python train.py --encoder_arch="vit" --model="masked image model" --dataset="rosettes with rotational symmetry" --train_examples=97500 --image_size=48 --crop_scale_min=1 --horizontal_flip=true --translate=0.06 --rotation_deg=5 --method="mae" --mask_ratio=0.5 --loss="mse" --encoder_norm="layernorm" --encoder_norm_position="pre" --encoder_activation="gelu" --encoder_mlp_ratio=2 --encoder_head_dim=64 --encoder_fused_qkv=true --encoder_bias="all" --encoder_qk_norm=false --encoder_parallel_block=false --encoder_inner_norm=false --encoder_patch_size=[8, 8] --encoder_layers=6 --encoder_width=384 --encoder_positions="learned" --decoder_width=128 --norm_pix_loss=false --decoder_layers=3 --init="trunc_normal_002" --residual_init="none" --optimizer="adamw" --lr=0.0012 --beta1=0.9 --beta2=0.999 --eps=1e-10 --grad_clip=1.0 --ema_decay=0.99 --steps=15900 --batch_size=512 --epochs=83.5 --lr_schedule="constant" --warmup_steps=790 --weight_decay=0.2
Rows from block 4 of the encoder of a small masked image model, named by matrix and row number. Rows with one number belong to one neuron. Each number is 128 + 24 x the weight over its row's rms, rounded and kept within 0 to 255. All counts start at 0. After the name is the row's rms in percent of the matrix's.
After each neuron's rows are labels from the 100 images, of 14848, where the neuron reaches its highest value: "top examples" is what is common among them; "peak on" is the class under the peak. Only what is clearly more common there than usual is listed. The data: rosettes with rotational symmetry. In brackets: how many of the 100.
# fc1: MLP up (encoder.blocks.4.mlp.fc1.weight, 768x384), inputs 231-307
# fc2: MLP down (encoder.blocks.4.mlp.fc2.weight, 384x768, transposed), outputs 231-307

fc1.538 117 [121 134 117 135 142 163 137 122 127 121 116 127 148 144 148 130 130 125 145 147 120 134 173 158 150 125 118 115 117  96 103 145 131 115 104 159 150 147 145 138 101 149 146 146 186 167 149  98 130  98 117 119 115 174 132 126 167 135 162 163 133 139 110  89 117 148 142 119  68  89 146 109 126  98 150 111 117]
fc2.538 114 [121 124 130 109 154 129  97 145 111 134 149 121 143 140 117 118 134  95 125 180 155 133 108 162 145 141 124  99 158 151 101 135 117 132 156 122 111 134 133 128 129 179 131 144  98 152 137 123 110  82 142 158 145 131 162 150 139 137 160 127 124 147 140 107 117 108 170 183 109  82 188 154 183  90 121 108 139]
top examples: pastel (70); four-fold (56)
peak on: backdrop (99)

fc1.736 146 [ 99 135  79 138 170  96 147 148 136 114 123 152 117 147 112 112  97 143 109 147 124 130 145 169 175 145 135 103 155 140 104 113 139 153  94 122 152 149 141 129 144 124 127 172 146 151 125 136 107 105 111 121 134 157 138 150 148 165 121 146 131 118 110 114 186  75 140 147 122 101 115 127 126 103 132 112 176]
fc2.736 140 [111 115 117 126 188  89 128 150  96 146 133 131 106 113 131 101 109 130 167 147 112 145 143 172 100 163 159 126 122 151 106 128  97 103 156 140 161 135 143 113 145 130 151 165 143 141 121 148  92 118 150 139 116 119 107 146 146 165 150 121 127 112 107 109 119 108 158 144 172 102  97 117 134 152 114 146 132]
top examples: pastel (96); three-fold (29)
peak on: backdrop (89)

fc1.103 090 [172 135 134 108 129 168 117 124 121 142 126 153 120 104 110 132 151  82 135 152 120 112 148 162 126 136  60  88 154 118 157 127 109 138 169 127 106 149 100 161  92 145 110 140  97 150 165 110 138 100 132 114 133 117 106 126 155 113 132 128 107 124  94 100 110 111 149 136 117 114 122 144 110 127 165  97 152]
fc2.103 110 [106 127 138 136 129 179 172 101 132 132 150 104 136 185 157 132 110 156 133 105 122 141 116  84 137 147 163 167 109 116  66 116 145 157  97 143 114 107 161 139 184 154 118 105 147 125 105 145  83 159 140 153 154 134 153 112 146 153 110 131 147 119 129 120 149 151 129 138 113 129 122 155 148 115  77 140 117]
top examples: mirrored (76); six-fold (31)
peak on: rosette (98)

fc1.755 119 [167 133  80 115 156  79 133  84 149 100 187 147 143 158  94 135 158 130 112 126 111 222 106 128 105 112 108 133 141 119 137 134 125 137 119 133 127 125 156 120 133 131 107 147 109 125 145 137 173 149 138 114 162 170 125 113 111 161 111 181 153 142 159 152 132 152 133 123 136  90  83 103 102 141 107 116 103]
fc2.755 130 [162 121 122 122 125 104 125 148 103 130 132  91 150 124  88 123 132 123 102 148 161  93 131 100 170 110 140  90  85 124 126 124 147 152 121 118 140 121 127  83 120 129 135  79 106 127 105 120 118 114 113 112  89 134 121 110 165 131 113 134 127 119 129 160  66 125 142 145 160 138 173 146 107 145 136 143 140]
top examples: ten-fold (67); grey (42)
peak on: rosette (98)

fc1.293 092 [ 89 132  91 168 125 142 152 151 180 105 114 122 108 102 117 127  57 122 110 157 116 114 122 155 133 144 122 109 117 132  90 135 142 124 118 105 157 121 120 191 110 112 148 115 148 116  89 188 118 164  93 158 165  94 123 138 103 123 108 132 131 101  99 121 114  92 122 154 155 102 107 209 101 106 180 101 148]
fc2.293 082 [143 110 129 124 129 120 135 106 137  79 132 121 149  99 176 147 132  95 144  96 136 115 139 135 126 110 131 126 133 105 107 121 121 109 135 149 140 106 148 101 134 114  98 145 134 132 119 150 122 138 126 147 133 168 135 120 180 109  90 138 148 153 146 116 139 152 146 114 152 192  75 121 121 107 161 121 116]
top examples: off centre (97); mirrored (76); four-fold (34); order: three-fold (30)
peak on: rosette (79)

fc1.681 122 [105 124 102 107 160 126 124 107 154 106 139 144 130 125 152 123 136 133 135 157  80  93 134 186 152 111 115 115 114 128 178  86 132 120 121 128 129 162 115 166  85 116 160 126 109 128 109 139 147 121 126 100 137 135 149 129 138 107 158 140 140 130 104 156  82 166 147 132  97 155  80 132 161 132 179 145 136]
fc2.681 097 [111 137 140 137  94 182 150  91 142 132 135 129 116 174 136  99 111 156 128 115 221  92 116 133 173 132 156 153 134 127 117 137 150 193  96 130 140 127 141 136 143 156 119 132 110 129 128 132 105 127  99 126 144 142 173 134 118 140 168 123 131 158  92 169 103 120  89 127 112 196 107 178 143 105 119 136 113]
top examples: grey (44)
peak on: rosette (71)

fc1.408 123 [127 149 123 104 142 194 157 145 150 166 160 160 153 161 110 158  51 136 132 123 147 119 146 147 135 124 179 108 105 111 151 132 192 147 132 130 144 130 123 119 127 148 138 119 141 124 130 126 149  93 139 113 157 151 118 120 155 114  93 132 111 149 116 101 112 153 130 127 135 172 116 158 166 163 180  74 120]
fc2.408 130 [104 153 137 138  87 140 137 128 148 139 130 112 132  89 136 134  85 115 137 151 176 161 105 133 109 127 120 140 149 132 100 118 140  94 115 133 137 154 152  94 130 151 124 172 125 130  97 123 168 172 101 134 134 118 143 132  81 122 168 104 110 122 120 135 149 123 146 146 105 148 133 152 138 126 155 137 105]
top examples: pinwheel (100); three-fold (31)
peak on: rosette (70)

fc1.683 103 [135  66 150 134 132 155 121 128 130 160  87 120 108 168 139 126 114 146 154 153 125  89 121 167 103 113 113 139 111 107 128 122 160 163 155 167 133 118 133 142 133 128  99 139 160 140 124 114 130  65 132 130 166 115 125  96 109 113 103 138 123 153 138 124 127 141 176 120 104 124 152 130 142 169 160  92 164]
fc2.683 098 [137 135 122 109 139 138 155 112 119 150 151 137 142 121 130 154  99  85 143 112 142 138 153 141 104 158 156 168 157 109 108 139 134 109 152  91 134  92 148 149 141 126 103 118 144 127 139  88 121 126 160  94 144 105 149 107 129 159 128 156 154 119 122 130 140 116 116 171 167 126 171 139 122 139 139 140 114]
top examples: pastel (46)
peak on: rosette (98)

fc1.680 105 [176  99  76 105 126 127 139 106 171 118  97 128 163 150 116 178 124 151 184 111  70  68 131 105 136 155 144 131 167 130 116 115 139 126 120 111 142 104 138 129 118 135 164 111 120 133 157 143 115 162 138  78 172 127 131 129  91 135 112 180 141  93 100 101 156 166 146  97  71  71 112 121 113 119 103 147 118]
fc2.680 097 [102 165 159 150 137 115 122 128  85  77 141 141 135 128 140 127 131  84  73 158 164 180 144 183 129 130 137 131 109 123 103 136 141 135 159 132 141 141 120 130 120 113  98 127 127 127  94 140 115 124 150 155 111 130 120 124 132 134 104  83 113 176 149 155  77 125 126 143 188 144 124 105 153 139 175 141 138]
top examples: ten-fold (40); nine-fold (39)
peak on: backdrop (86)

fc1.362 119 [173 122 103  98 123 128 180  90 144 150 155 189 149 158 115 139 107 129 130 121 105 158 114 150 141 156 121 136 148 133 128 122 133 158 164 101  92  80 185 124  81 117 120 137 118 125 133 127 175 102 178  88 104 181 125 112 144 114 120 152 151 181 134 119 140 131 129 120 148 136 127 147 187 155 164 139 117]
fc2.362 123 [132  92 132 114 118  76 125 149 146 119 143 133 114 129 155 130 139 155  87 148 153 102 167  93  75 125 122 101 111 116 124 122 109 137 171  93 125 108  85 135 131 114 123 114  90 131 185 126 139  87 143 133 121  96 110 126 118 127 110 134 122  97  97  86 144 130 136 122 100 159 159 138 110 148 134 118 123]
top examples: pinwheel (76); ten-fold (47); grey (35)
peak on: rosette (100)

fc1.570 054 [153 128 124 121 148 155 118 139 129 109 135 107 148  98 129 159  96 108 163 168 135 128 102 114 135 101 144  97 120 139  97 131 168 151 139 126 115 134 140 128 129  91 125  85 129 133  68 122 163 141  88 123 139 154 120 121 135  50 124 162 144 153  89 150 124 124 134 107 202 168 127  71 169 134 196 133  93]
fc2.570 039 [ 83 120 129 144 113  89 121  88 142 174 163 128 134 208 141 132 144 120 101 125 106 107 164 120 153  92 132 142 131 131 178 121  99 117 128 133 122 121 113  91 152 167 144 159 166 127 186 128  97  96 146 155 129 121 101 122 113 175 123  88 117  78 160 110 121 116  91 124  71 153 117 181  68 100 112 139 160]
top examples: vivid (47)
peak on: rosette (73)

fc1.262 116 [173 123 106 119 137 160 141 132 115 135 131 181 168 106 131 142 164  98 124  94 139 133 126 133 119  93 118 102 144 125 118 138  87 142 130 147  67 127 132 108 120  84 127 158  94 119 126 128 150 158 166 168 152  88  97 124 106 118 130 137 128  85 149 113 100 156 141 105 114 135  91 148 151 118 103 164 118]
fc2.262 118 [111 104 134 144 113  85 125 126 115 106 147 131 163 130 134 121 142 138 158 133 125 134 141 102 158 112 148 120 143 185 133 117  86 113 142 136 123 120  93 150 114 179 159 118 156 129 174 139 132 114 123 167 135 128 121 163 111 136 135  85 134 122 127  88 104 112 159 142 174 147 138 124 160 167 110 147 111]
top examples: three-fold (92); off centre (85)
peak on: rosette (97)

fc1.394 026 [161 110 106 135 126 108 111 131 110 159 150 108 129 113 183 145 129 126 147 159 136 162 133 104 168 101  94 157 156 141 129 127 122 130 149 118 131 140 127 153 129 128 137 120 137 126  72 130 211 145  64 141  88 165  95 127 129 103 133 111 131 149 122 145 179  83 131 122 190 146 128  94 137 131 159 135 156]
fc2.394 029 [141 160 123 119 152 130 155  98 114 111 140 153 152 126  89 135 105 106 132 120 122  90 115 124  87 106 113 102 101 137 140 150 128 103  80 139 112 120 162 115 134  61 156 166 150 138 172 127  84 117 176 101 133 132 144 123 158 166 117 137  89 123 136 121  82 133  85 121  95 111 132 163 122  94 153 130  87]
top examples: vivid (49)
peak on: rosette (84)

fc1.658 107 [133 151 127 106 117 169 135 137 144 110 126 145 130 139  70 123 151 134 128 131  88 119 163  96 148 133 130 119  96  93 120 128 156 171 163 132 172  69 122 166 101 106 127 160 123  72 119 155 166 100 140 111 107 118 125 111  86 149 123 170 114 156 145  96 148 147 138 109 152 122 140 127 130 123 127 157 159]
fc2.658 082 [129  93 135 113 128 108 118  98 123 175 119 126 140 130 102 148  72 121  91 109 122 172 125 133 105 146 136 106 148 172 164 140 129 106 138 133 104 123 122 129 132 121 111 105 123  89  97 137 150 142 101 159 146 121  96 118 128 117 175 118 177 125 109 140 105 131 150 143 112 139 144 129 139 142 115 101 121]
top examples: pastel (34); seven-fold (30)
peak on: rosette (82)

fc1.765 099 [157 115 135 117 111 171 118 104  82 170 124 130 129 128 162 130 127 148 176 124 143  62 127 141 143 128 148 140 163 107  95 113 135 147 133 104  99 110 140 148 155 126 103 138 119 158 130 106 127  68 145 133 154 134 102 103 139 109  87 142 133 139 138 122 117 118 173 107 120 114 158 121 151 144 135  64 128]
fc2.765 093 [127 133 156 112 155 124 124 110 130 170 123 157 143 158  90 115 142  77 110 135 133 111  93 143  81  99 109 120 127 108 129 141  92 122 135 129 106 161 130 113 108 151  89  95 155 117 159 113 134  87 138 124 117 125 142 119 128 146 108 182 133 175  93 124 135 120 162 174 112 136 137 133 113 135 154 124 130]
top examples: off centre (68); grey (39); four-fold (36); order: three-fold (30)
peak on: backdrop (96)

fc1.226 104 [115 110 133 121 100 114 184 117 106 141 102 128 101 107 105  86 113 140 120 126  81 115 146 114 121 163 127 128  85 125 121 108 105 105 137 122 128 172 103 144 146 119 160 125 111  73 139 150 131 108 163 135 127 145 138 146 127 136 117 144 143 137 138 142 129  99 115  66 146 124 116 102 143 115 109 144 126]
fc2.226 107 [138 142  86 109 128 157  96 147 131  82 128 132 152 178 171 131 124 119 160 139 148 145 128 125 100 122 138 134 149 138 160 131 145 132 119 141 123  96 151 109 125 108  97 103 132 161 109 122 120 159 113 112 149 124  87 124 122 132 112 132 144 128 116 132 100 121 119 199  91 118 146 150  97 152 172 136 116]
top examples: off centre (84); vivid (35)
peak on: rosette (84)

fc1.501 104 [153 114 104 133 147 118 111 146 150 147 127 122 129 172 124 131 106 143 169 122 116 154 118 109 132  99 146 141 133  80 105 106  92 153 112 129 113 154 134 125 141 153 125 133 154 132 171 116 134  99 130  96 137  90 141 107 108  88 123 167 128  79 173 141 138 142 128 125 153 142  67 132 136 141 149 160  94]
fc2.501 124 [106  95 123 133 149  49 118 121 130 122 151 109 141  92 151 132 151 103 111 155 131 109 138 130 119 120 100 154  82 128 105 127 165  82 142 124 131 124 156 155 122 161 108  87 116 131 146  97 143 133  94 114 142 118 136 142 122 141  44 113 136 134 105 143  70 141 150 153  84 139 146 161 117 131  94 140 106]
top examples: ten-fold (64); grey (44)
peak on: rosette (100)

fc1.741 115 [117 134 112 102 123 142 113 136 140 108 183  97 128 167 130 132 135  98 155  71 115 142  92 113 171 162 107  86 137 166 144 121 159 121 137 102 122 156 143 128 144 134 101 125 157 123 111 149 109 169 144 116 149 119  87 144 176 124 131 123 155 137 106 136 109 121 144 121  73 177  94 139 114  85 181 135 101]
fc2.741 115 [136 124 120 141 136 154 151 137 150 124 129 146 116 115 141 142 142 157 122 158 123 114  89 122 139 194 137 128  89 132  92 138  95 105  97 109 105  99 172 129 122 116 137 141 133 110 129 154  95 145 136 131 148 148 123 104 118 155 130 125 136  92 172 127 140 134  72 121 138 134 112 137 128 141  82 148 169]
top examples: three-fold (59); dark (54)
peak on: backdrop (100)

fc1.525 109 [135 110 115 121 142 167 132 114 104 147  89 204 131  72  98 131 149 109 155 107 146 108 137  90 121 145 105  99 122 167 104 102  94  99 105 114  97 124 176  92 115  77 102 161 100 130 164 133  95 146 144 135 135 163 151 113 146 145  90 193 155 143 160 150 130 151 130  94 157 173  81 119 186 119 130 149 131]
fc2.525 110 [ 92 153 162 155 137  74 117 124 122 103 140  89 153 159 118 136 125  96 124 124 104 168 132 120 144  77 122 156 101 131 130 124 114 167 168 143 134 150 102 184 138 159 136 116 177 128 133  93 133 115 163 129 122  72 155 144  90 117 107  70 127  85 114 136 130 131 139 135 132 102 119 128 130 162 129 148  98]
top examples: three-fold (36)
peak on: rosette (78)

fc1.699 023 [115 138 117 148  87 100 115 109 119 122  95 136 131 143  83 193 110 132 183 135 100 105 115 108 163 169 133 144 144 149 145 102 150 130 148 138 116 144 138 120 105  97 130 146 121 129 138 117 105 149 118 131 135 176  96 127 142 167 171 118 128 134 117 138 135 133 149 108 150 142 109 118 148 103 139 181 115]
fc2.699 024 [152 157 111 117 133 145 113 115 151 145 121 146  95 135 169 113 118 118 133 103 159 162 108 134  75 108 168 108 128 113  93 132 127 115 119 119 126 152 139 120 142  91 110  79  75 123  89 126 150 124  76 104  98 142 135 140  70  86 125 149 142 119 109 104 126 127 112 135 153 143 170 117 173 135 115 101 135]
top examples: off centre (63); vivid (35)
peak on: rosette (87)

fc1.275 025 [139 140 117 137 150 161 117 113 146 140 237 104 122 140 108  65 147 115 154 129 141 114 174 113 112 119 100 117 144 115 113 127 107 174 141 127 123 122 131 102 123 115  98 102 139 129 109 127 125 129 110 145 133 105 167 136 109 131 164 126  84 180 157 152 137 119 140 125 142 124 138  79 134 119 105  78 142]
fc2.275 023 [116 112 139 126  78 126 131 117 110 119 123 157 148 148 110 114 119 122 128 141 131 148 148  98 143 104 103 158 122 141 182 112 159 114 116 132 133 126 104  95 143 174 116 155 185 149 139 127 154 107 108 132 157 122  92 122 132 174 134 110 146  65 125  98  88 120 148 118 134 141 141 132  86 145 157 161 126]
top examples: vivid (55)
peak on: rosette (80)

fc1.528 024 [126 116 153 152 123  97 133 125 133 134  84 102 111 120 163 194 136 149 112 163 101 136 113 127 156  80  97 188 129 131 126 135 128 131 154 128 130 140 103 193 135 134  84 120 112 126 163 140 161 126 113 122  99  75 101 139 168 193  93 121 119  84 121 144 161  90 110 128 118 117 126 132 127 143 124 148  99]
fc2.528 024 [161 146  92 121 134 155 146 100 122 143 152 134 129 157  77 123 129 121 147 130 133 119 125 141 123 105  98 112 118 135 105 136  81 133  84 131 118 109 147 123 114  88 194 194 100 132 126 117  98 145 142 122 139 150 127 119 183 133 121 147  72 138 105 106 100 128 112 126 120 126 148 117 146 103 122  94 129]
top examples: vivid (58)
peak on: rosette (85)

fc1.178 025 [143 126 113 138 128 138 135  94 134 149 150 138 145 141 119  80 123 101 127 145 123 143  87 128 101 139 121 121 131 147 143 146 141 142 158 142 113 121 152 180 139 109 152 117 127 125 139 123 146 113 114 179  96 111 129 134 102 110 103 143 166  83  99 111 147 159 163  99 122 144 120 129 135 100 163 175 136]
fc2.178 023 [134 126 128 134 170 116 124 152 117 118 145  99 109  85 121 166  99 156 138 112 149 112 152 144 114 111 140 116 168 101 169 132  92 133 126 132 128 111 114  50 114 143  84 147 114 133 122 132 113 182 144 146 153 128 184 123 133 140 165 116 148 172 165 140 163 144  78 175 133 171  94 135 146  89 107  99 140]
top examples: off centre (61); vivid (51)
peak on: rosette (82)

fc1.90 026 [174 101 131 152 125 161 121  92 125 150 126 147 167 168 119 116 123 146 113 154 107 157 135 131 141 185 115 142 112 118 150 128 139 118 109 144 115 145  92 137 125 136 130 144 100 127 135 123 131 161  85 108 175  67 122 137 168 145 137 125 177 123 103 152 157 107 144 120 163 162 130 124 121 150 114 154 161]
fc2.90 024 [ 84 120 125 148 127 141  86 127 143  64 159 110 117  84 109 143 106 118 169  91 160 113  91 143  70  98 130  67 124 154 117 145 136 130 121 117 127 111 161 130 147  91 134 112 102 137 103 132 134 146 153 128 148 168 132 115 100 133 107 118  79 144  94 108  86 132  94 131  91  97 140 109 133 130 122  99  85]
top examples: vivid (46)
peak on: rosette (85)

fc1.248 106 [141 118 110 136 102 153 159 128 151 147 136 160 148 120  91 144 183 149 153 146 170 149 130 152 151 134  96  96 137 132 129 132 112 163  74 100 118 140 142 123 115 133  91 169 137 133 174 148 121  93 140 118 141 124 109 117 119 115 126 109 126 114 161 142 145 142 133  79 178 114 141 123 118  73 104 130 109]
fc2.248 108 [127 104 100 124 119 122 114  98 100 115 132 103 160 155 110 117  87 138 112 148 122 142  95 142 121 116 117  98 112 150 110 137 162 116 132 148  94 148 125 115 147 153 137 118 115 127  91 132 150 201 124 129 141 117 130 129 125 155 137  83 187 171 122 160  80 130 147 159 136 151 143 111 142 185 185 138  91]
top examples: pinwheel (82); pastel (43); six-fold (31)
peak on: backdrop (93)

fc1.649 114 [124 148 130 111 130 160 133  85 109 135 142 126 137 160 138 104 108 166 151 121  86  66  96 149  98 128 146 141 126 163  95 147 112 160 145 121 162  96 127 128 128 144 147 116 175 203 140 116 149 161 150 135 125 146 119  95 123 158 103 162 149 102 104 151 133 150 118 130 120 123 116 126 133 137 160 112 154]
fc2.649 104 [136 106 145 156 118  65 112 154 141 120 116 126 111 110 159 127 148  92 103 112 176 165 147 117 154 114 134 129 113 118 187 124 159  92 132 132  95 143  99  99 134 103 128 122 104 123 112 126 130 128 104 110 126 131 134 121 132 126 163 123  90 144 156 133 150 123 140 121 150 151 122 131  81 102 113 129 136]
top examples: grey (72); ten-fold (46); nine-fold (30)
peak on: backdrop (99)

fc1.255 082 [117 147 123 128 157 162 145 103 146 119 146 139 104  97 125 115 158 165 133 122 144  88 145 159 151 139 149 134 165 135 141 164 137 118 123 119 191 144 147 139 127 106 158 162 104 131  94 144 153 172 124 139 135 127  66 105 110  99 133 198 152 142 113 113 164 126 108 150 122  99 117 128 137 116 103 131 126]
fc2.255 132 [100 177 133 155 160  82 114 132 132 113 106 114 181 158 131 120 131  78 110 124 110 128 150 100 143  91 104 176 118 134 128 116 111 157 150 141 121 105 106 154 133 153 120 118 180 131 151  94 135 131 158 128 116 100 175 170  98 147 111  76 126 104 137 156 109 122 137 114 174 102 119 132 151 148 133 146  99]
top examples: three-fold (43)
peak on: backdrop (93)

fc1.291 105 [105 100 133 138 139  92 122  98  99 158 133 113 131  89 164 153 151 137 145 146 153 125 137 102 125 145  97 102 120 145 122 150 112 146 124 116 116 109 123 135 107 116  91 174 137 187 134 123 165 129 143 110 131 130  97 119  86 130 138 134  99 111 154 139 179 139 107 145  96  82  96 182  99 151 113 129 147]
fc2.291 101 [172 128 129 112 125 155 130 170 141 115 124  91 155 128 139 135 126 130 143 129  88  47 155 116 152 146 119 140 140 116 103 132 125 133 144 156 111 113 101 166 114 108 148  41 133 126 121 137 111  99 123 120 111 162 100 126 156 118 137 118 118  88 117 118  95 128 125 125 139 145 138 110 142 111 127 120 142]
top examples: three-fold (48); vivid (38); four-fold (34)
peak on: backdrop (90)

fc1.597 111 [166 121 111 101 153 160 152 103 124  87  69 147 146 129 165 109 107 139 125 116 113  80 157 190 154 108 122 128 124 146 118 118 140 139 131 129 102 129 112 165 107 107  74 128 153 123 119 156 106 138 133 137  95 111  96 124 159 114 132  99 145 185 136  97 164 117 144 104 136 169  77 113 121 159  98 146 140]
fc2.597 106 [ 91  84 164 116 169 149 174 130 112  99  79 100 165 125 155 121 143 135  93 132 138 136 135 145 164 158 157 105 140 138 132 141 119 142  83  94 144 108 149 115  75  96 110 125 144 138 129 194 160 139  78 147 119 140  98 110 104  93 114  84 158 158 128  93 142 119 120 118 138 139 130 117 139 142  89 121 154]
top examples: off centre (100); pastel (32)
peak on: rosette (100)

fc1.259 112 [154  80 112 114 180 122 118 114 108 130 172 151 136 127 162 137 195 133 148 133 100 100 140 195 105 108 124 118 114 115  64 116 155 129  85 117  98  99 117  94 147 133 120 141 123 125 121 143 116  78 114  98 158 118 141 103 103 135 105 167 127 144 164 148 118 126 136 117 117 122 105 142 134 150 163 142 183]
fc2.259 118 [136 149 129 102 122  96 148 118 153  91 133 126 104 123 145 110 167 168 111 145 103  71  97 121  94 156 127 141 125 161 112 139 165 106 114 147 117 135 122 157 130 107 137 120 109 139 119 126 106 142 113 115  90 136 144 121 106 116 119 144 117 154 134 113 176 158 149 169 125 155  94 143 110 103 123 107 115]
top examples: vivid (91)
peak on: backdrop (100)

fc1.549 092 [153 191 145 188 182 112 108 110 118 158 140 127  91  72 125 129 119 195 103 110  88 172 122 119 116 114 113 121  89  99 145 123 154 148 145 124 136 146 188 147 150 123 137 120  74 130  90 115 117 152 111 119 134  95 118  83 151 130 123 104 108 142  68 106 129 126 153 128 131 156 135 159 106 127 101 116 147]
fc2.549 105 [132 128 102 119  98 109  97 132 104 112 142 131 158 159 139 133 141 118 153 167 161 106 161 130 160  95 115  98 123 190 122 128  95 133 132 128 118 134 112  97 115 163  94 110 165 128 134 142 141 118 139 113 113 109 147 147 115 108 123 134 104 141 123 160  65 139 162 135 130 103 145  82 157 104 149 155  85]
top examples: three-fold (55)
peak on: backdrop (95)

fc1.191 126 [134 149 113 120 153  91 134 116 145 139 105  90 135 169 121 115 159  71 119 139 114 114 144 107 131 143  97 132 132 138 129 130 140 131 143 123 110 129 107 171 115 122 137 128  89 129 154 126 120 155 147 142 120 101 137 144 135 121 111 132 132 115 150 109 129 131 138 100  81 112 102 128 134 108  86 135 146]
fc2.191 161 [194 122  82 114  70 153 131 168 125 135 107 145 119  85 151 111 115 144 159 126 116  69 111 113 138 133 133  69  90 116 108 124 142 164 110 136 103  75 115 135 108 113  85  89 128 129 163 131 132 146 119 101 120 151 162 123 167 132 132 146 133 146 158  89 117 139 144  79 143 126 116 198  87 105 171  97 124]
top examples: off centre (64)
peak on: backdrop (93)

fc1.561 118 [ 74 108 119 146 118 100 139 136 127 120 120 125 104 106 159 167  90 118 152 111 118 141 138 139 111 171 147 137 119  87 159 149 155 117 128 123 161 110 140 201 137 156 119 128 150 129 124 140 169  86 146 130 137  86 117 113 120  99  76 119 116 151 138 158 118 135 142 159 108 116 141 144 167 140 174 119 156]
fc2.561 121 [122 183 115 145 102  83 119 125 121 127 135 128 153 104 123 122 153 128 154 126 114 123  95 124 152  94 113 152 145 139 106 125 124 125  86 150 150 125 107 134 128  92 104 161 207 130  85 129 100 152 155 146 151 133 121 144 110 134 171 112 133 156 120 111 147 136 162 152 113 128 117 132 143 125 151 104 169]
top examples: pastel (35); ten-fold (29)
peak on: backdrop (100)

fc1.309 091 [105 102 107 103 168 130 155 116 126 123 113 142 159 128 128 139 136 134 128 130 122 121 127 182 200 138 118  98  78 151 143 164 123 111  95 123 165 175 111 160 129 124 165 134 107 121  99 138 107  99 144 165 128 127 149 120 144 114  95 107 136 162 115 128 133 148 159 107 119 152 123 135 124 139 138 144 145]
fc2.309 084 [111 117  93 144  88  99 142 117 157 130 127 103 127  96 189 105  84 150 108 126 127  86  99  99 112 129 128 165  94 154 113 126 116 121 101 178 136 125 113  92 152  66 141 155 130 139 134 166 108 184 133 101 115 166 150 131 128 180 121 141 136 139 136 116 159 138 127 146 174 103 111 131 137 171 149 147 148]
top examples: grey (78)
peak on: backdrop (100)